{
  "encoder_activation": "gelu",
  "decoder_widths": [48, 96, 144, 192],
  "precondition_frequency": 32,
  "batch_size": 256
}
Rows from block 2 of the encoder of a small image FSQ autoencoder, named by matrix and row number. Rows with one number within an expert belong to one neuron, the router's apart. Each number is 500 + 25 x the weight over its row's rms, rounded and kept within 0 to 999. All counts start at 0. Numbers have three digits each.
Before each expert's rows are labels from the 100 images, of 14848, where the router gives the expert most weight on average: "responds to" is what is common among them. Only what is clearly more common there than usual is listed. The data: pen-drawn characters of a made-up script with 800 signs. In brackets: how many of the 100.
# router: router (encoder.blocks.2.mlp.router.weight, 8x256, trained with AdamW), inputs 192-255
# up: expert up (encoder.blocks.2.mlp.up, 8x64x256), inputs 192-255
# down: expert down (encoder.blocks.2.mlp.down, 8x256x64, transposed), outputs 192-255

# expert 2
responds to: dark on light (100)
router.2:463467504496501508452541531548540523544516482558531475439520470502483489474458469514485502507465517514539479462560460472533475468481516513497495471460538467511517492519506479488506523449523517
up.2:475508495497482537502498514473525531507518572489532479523506445491528492492448444476499503552508509528459516491494514465495496494505484523478501497509508494527500517525511509518472459489523523
down.2:513495508496464512500496494485508481532508519530497481484517478498525499420488463476464534496516503538512503527502520513533510510475466457479503470525560539492523503541472503523483514487463509
up.3:510498501532493520479476509474509468498504455472497464500471573499501533519512485465479564490472533487474531502524472473567507497447483469482501507470506437495529505511441507472553489512554484
down.3:498506465449481493513506479523504521505481537534526532511500448506514495536495498556499464556529507509518484528468502552467487515532487548505487493547471483515477470470533445549490452481510517
up.4:534479503486501500475487555461505511489485541486509519523505453485535483473491493458537492501501499540490518477528514486478500490487509508466519505495484441486504541508486480501505486515524517
down.4:499477466482478511515506496506492476504472528506489536510495471511504499433481499490506474570554487511511476524481504512489504479506492526487498492441467476487485492536515511514481523486529533
up.5:498535501487514495543509499504484475487463511511507496494537475486484463492467512527487484487520457511523509512454485537465495550511484513520491503536492516517444482473539510547466526481470518
down.5:544497480483446518508519474514510510472481494507466490511523568497464511530494499528519458522511473521548511515462477512474521517513485537492486511469500469494484460498527450532486495492537520
up.6:511507500527494497510469489518486495491479496449484491512465519456489482526503470487495518505529439474540581509487448490522555487538484494561496545493510476455479468473482485512500480494501492
down.6:448484500518518507499475544496491531498522547511502502511523477499535495505503512466502528468536560514509491494506549480537484493504450496429503504565473569529500488488497558494507476517458488

# expert 0
responds to: dark on light (100); four strokes (46)
router.0:472436503468466514488519494472477496490539479503461485503497463513473528519527514513480510485548496488542505488464467514506523507520474437524483513481436463452518496484530530475507473539457485
up.2:490534528483509528510476548511490449494548534527566508481515494506515486454507481498493504499475451532497501492495466504512494519483509480477519562524496508522490538499495489530512463505559490
down.2:497485500521503491503503414492492495486505483503491482498516537506525494510506529496507517510461491476507509518504567519466485546512462498517496519500527560510490468460509487494531510532532464
up.3:538476532488539470480524498536489511483535493493495529502503500451514517524523511505507509446525535459538567464515467526495533512489529494515481525462472439487498483533457518468520461491487481
down.3:509470507514466523499508504478488507463524479494483471500556500501464499483500508496507496559477482544538505510509559543520533510481466464476497482500498512511514517492483444530506477506529505
up.4:544522533450486513479507521471510497501540494482519544500481496500536476485497493423530518530510491523523531506493468509493561499495497496502507470460532490494499503495500488529505505510512497
down.4:531456528487486530502503476506491516483512522539482508466515524467466505494506510536494483498469526532454492503549477444526490570512494510495507500569463463489509511459464496460490498499525499
up.5:501489533499515511471520496479496505483510497476460464502508456477521498535530500467476518481520520485530574475476501507544572502498514503493424486444485516468506522526459537463502453541519491
down.5:479507494524492503521504486501494517476488482475483502526531576512428495489502538523528509532517517514501503474505529526485508543511447485488491506516474521526474501457550508492508445540446488
up.6:498529479508521475543489466533472457502519483532506551519539499486503466487466537521521480506532487466547492523449517504480529522515491498528508503584511500527474462480556481532493525466441522
down.6:537505482488496510491525459511522484530476496549531512476436558512538504544483475499499458484507477525485491489471429521466495539515572481491502512471508428490479480508487511518498482495520509

# expert 7
responds to: thick pen (65); four strokes (63)
router.7:511483493491516494449494477472512508489529488479535476489469455498512520439495483524465492533498508515476498511562527486474468526473507504510504505440516514499538566479481495454564508510504489
up.2:519492494495530513488510559541486540491559500485515508531470475464485538521549486526488513495474498507506538491496521488546524471486528459492470526480488488444520512543507475507521467491540479
down.2:532516485454476472514519461508503457493458508524478517515524489492505508491472485524502469555539493541529505529489511556459507548520484537537497500526477478530472484499530474554465461461503524
up.3:493538507533465506515496487488492445497534517478458491501454503515508498509500479482509514470566462516522538489465481519539530491491498459489493531494525540484477499488516518520488481536488497
down.3:470468482539508501502501520496518480526529497477527447507528490508542504491487477479489541499485531465535514483506545495524485452491546499478495479456528515477513516470483482455478509501551522
up.4:486509493472518496539529492506472464482463517506482495503519528466477476524507501472456491511559490494491507509459463523512523544467529530525492501517481487521443512491503475552505469444506494
down.4:534514482486543481499521486507512509504483507486489522518540488493539510537507483520491509468455548489482496509499498505482521541515459483462489487460483479505487472505497475490501492528519494
up.5:504468505546506503497494531504524551538501497505524462530505485529525510508486460499474480459463534565519513491494521475487475499529544523518470438497540482501504477503507460481483503529474497
down.5:527471499501538523500504503498491498469500493506464557500456495508422502469522543496527503499496522505511508589548524514477512498487419511480491494532516550471521522497501493489531533485483484
up.6:501481533536473520481487514475508462498502479521517469475488522524541519439527523521526492547477460530479453484507550501465482480486494461484523504481430446515524523475463542474510508473572507
down.6:519533511487511496501519490503503493512506467457436530503530466493491501512503480453474511441495531483500513501535472501503517465503524464477496538510519585448509509537515467508504539520479491

# expert 3
responds to: only straight strokes (65); one stroke (43)
router.3:485477457478497528528530508476534453565508507509464499515499462518535537541465480470486530493523538456535482529496500506495512512495545531486500470516528486541467481533517507525498519493465535
up.2:516545502482495471520529452501501472464476478490507534524488521500448504507522510463484484504506504475490498524504458567506494549515524473527521529486499521464488479495525513505517487506511490
down.2:495474490506524500509522435511497507481488471474482500503488502515467503484512526532517501511502521502511497488491506515500488517503456523485496517512492517510502498489532507513517479529451490
up.3:490485512546501447497535523460510492520489505491485465469516489533539498512501477459517477522501483435486456437514457477531522538495508482531506481504448448530485495541488513521500500529500509
down.3:515524462488461496498512460508490534517464547528486507501506494495431495498499545517502473494489520519481489542530531514506512486497509501493510459526537514508503459494498440444520526501440527
up.4:488494482523436534494482487468509487469498502493466473522498523465445512510499502491497506484498552472505496499514471519488460523487480530467495528486517487551523488519488579507503532553443511
down.4:469480493480520522498519477492489438499558487488486501480529446529551504515502482484486493527495512511508537526489538509561523469481514472511494504507476529433526493447498457490536511494487485
up.5:516476509514498483502559493514500461517543472503485509511469488472525484423503504488488502513500513504547524525493503489491510496513475487475493576487531526437503495526459520464498492484524499
down.5:448542473487540476505502493499518504526498512492539518495484444482547506484491482463487513527514481458445494520518488460459507487529524503531506511466502481483471506528513496471503505495501513
up.6:496485517524484512525443527495498537490482494529516500468464516546499509449532504518474490509448516513473456476491534507501472522469478478476507473521471485539508513501516541502499514494513489
down.6:517498507500476512492481510493499536462496484505538501470495517500470503449488569496507490520494547555495493473539542503485467506516495503487493498503468477498494511505519540503515505529496500

# expert 6
responds to: dark on light (100); thick pen (71); four strokes (61)
router.6:491564483482501486517532476535529512485494480489494500473519502462515504521473484526487457468478490553526492468522457508464539538499504512476471508515472455517511452460543463524498499489482489
up.2:462476462463479490495491485465521477484476474486481499509439500486530527445476506487517510495506506503519490497470536475519536463495519486488521489507509483503485510483535482536492502495535523
down.2:564508508467505493503530511492508530470479501503498484487497540493491480519491488502498478484487469512480485481513543572473523553511458489483504491478455489564492489462511527520498426464519508
up.3:509515504486513496494523473511493539497498516524487485508499470495510527561510482516495478473469447527533562480481464523532492510517508444542485498460535498511500465506500500498520470547418482
down.3:482527524467522515499488511509509502502499507493526534510495465494502502478492524481493573481543547495474521535478515500493508491487470507474501486527531480478509479525521514503487493461511492
up.4:492506492490482500494515477542496514475482507518486502506502525451485521522488486552523475504499516507515488496474497492490491515511490500511479539521446511481463483447488486550475455454512513
down.4:486492480527493490504501540509504499524519482478510482511522476494522501514495442452487546527499455469493518495495520473534498495504541518482499469486544541532486511527487511496490497507500493
up.5:489483526528488516488520494531503512522501506475515492518490517495478512528528481500496473547516471471541503484525544498532535475500501463513487502475499537473547505489482502498515491490515518
down.5:494498486513495469490510516496496506511525435533533485500504434493503505538513530515491531506488537457503484532478470493556506472519582423475498488416494484480511513489506524477530489494494491
up.6:471516488500491500483502500476501464510499517516545456474483476489467514489496495498460522512516472445441470481499476485545431453509511497469505488479487541492500511482525556516485492456490508
down.6:549522510466470491507529437518502494480479480525483515495501498489550480526479495530502491537515472524520488494442514500461513544543448491533494526426468441495470451509491460533457495500548508

# expert 1
responds to: dark on light (100)
router.1:502473485535506558491504485549457523497496491536479490469501485514486503464525540511479514471507513521504449484483500524476532509509502493469517478501488531528524497489501465522488520475451455
up.2:501509487495505523490549506478482489503495509516508490480498486501516525486507524505551467446521518489492460502519547496463464426496480535482489496469510537480501513495506531522484510488454511
down.2:545505520492477502474530462510498482478515452572484493488478513475503495524519507508513486467481490513507496505471492503508517566490509519483506482508489485509497472496478502486509478501482507
up.3:501463501512486488513515497434498482481499447466494468487485519520519505455542517477494518490499513539547449500494522509508493505486538484485477489492507531480520523507504510492530555510492481
down.3:490514504505573500485489517478499494495522512490512509485447476502496504537510529504525492505472493502436508471509512496467479510503468498515501529528419461520513494471481497484513462492487489
up.4:500482490512533505509499487488459493471486467485482500519518559532508526464506528518542518463460493493479485490548511480492462501514481506439507484539507534472504492477543480482505539511476481
down.4:489489492508467486516496551497502481487545514507523478506500504498517524510518506486530491515488502473488487485482458472519485521481543494507494545494471440541500543474501531507516492496533494
up.5:480533469500498448516540498510517491522492492532529452477526454457522523543483507517501510472499453486516509485451509527494503522532471491536484519471488482552491474505486511526469473504486533
down.5:486513508475502531505497513496513501519520532515515495492525458493543508474471476471469514502533502537498532465464517493533504458487490453470504499531511479504520505547480507507467478489505516
up.6:487547490480505539495495503500510487474523476497469554532514550496516487477491486471548485441539500510488514474452484497516514499476505465484478547570470461483494494487535530519505484552513472
down.6:498512470493536496510491494499477488501503519448541483514515527526482502492496504509497496498499498485508497521519473510484486466485568508540499546492513439469480523466488468479507467487552516

# expert 5
responds to: dark on light (100); only straight strokes (55); one stroke (42)
router.5:501563516496518505489527488480495505516475514508507492504469523500504531504494483462510539465457470579499533484492467518519519500467484469453493533510510494536554526475579523524507493545491473
up.2:523510522494511496485498504485470481486534501514512498496514517497438488508509515533484498498493512517472525460568492519511470515497498533491521489473488501499517514475494523473513514500447493
down.2:466505483534495502494472489494487478528511485496528466509467537511499517445494508458482543493498447467524472537523450462514483473488546493504490488495594488509502524542484520536522528519561495
up.3:507471519506504500490524470463486461468528484497486499510496529515503510456513547457507521506502538511526487495517527533450514506499501482495512507468515528479493513511505529490503517475498485
down.3:496461499511481508507486561477479488478497511464530490493423502516466500546491494500504483559472476477444512508501464481546496478493497491504507522530464439492520520461488487497520494470514490
up.4:511514508471529502481528512460505470500488525472510517516522503458479464493492492476487533501553527521443525507540445426516487477527510522484476504522506472460501475518485493512505474474483494
down.4:487526491476502482516483521506502540522481545490502507542514428503517493499487472508484534470534482526532516510503452539487472467511524506481500526535540551530465502572493507477453424482494516
up.5:498459499464498538496507509499489510486516498489479532536539522482510485518513515530477525492504548507520522522549489499501487479487483495527509502528511533392523529484533464468513535480487475
down.5:491505525494519510508498498494501488526526527507514459524480459516537501481475482487465507499487487459470512485462447464515463478516554515488512492423480477496489516512501532495494466533503528
up.6:487492465478509514539486491544506484506531511515492547567495466492456534472487493529492458506541519533508478530465456485499488476517557501492479506517549534480487535514531498509484510483502521
down.6:491496468493472500507532471500497511482512501497476514530475468509503501532482484531531485483513518519546501545466490543497522498510500532508492479533480525524498504502510424505472431469498525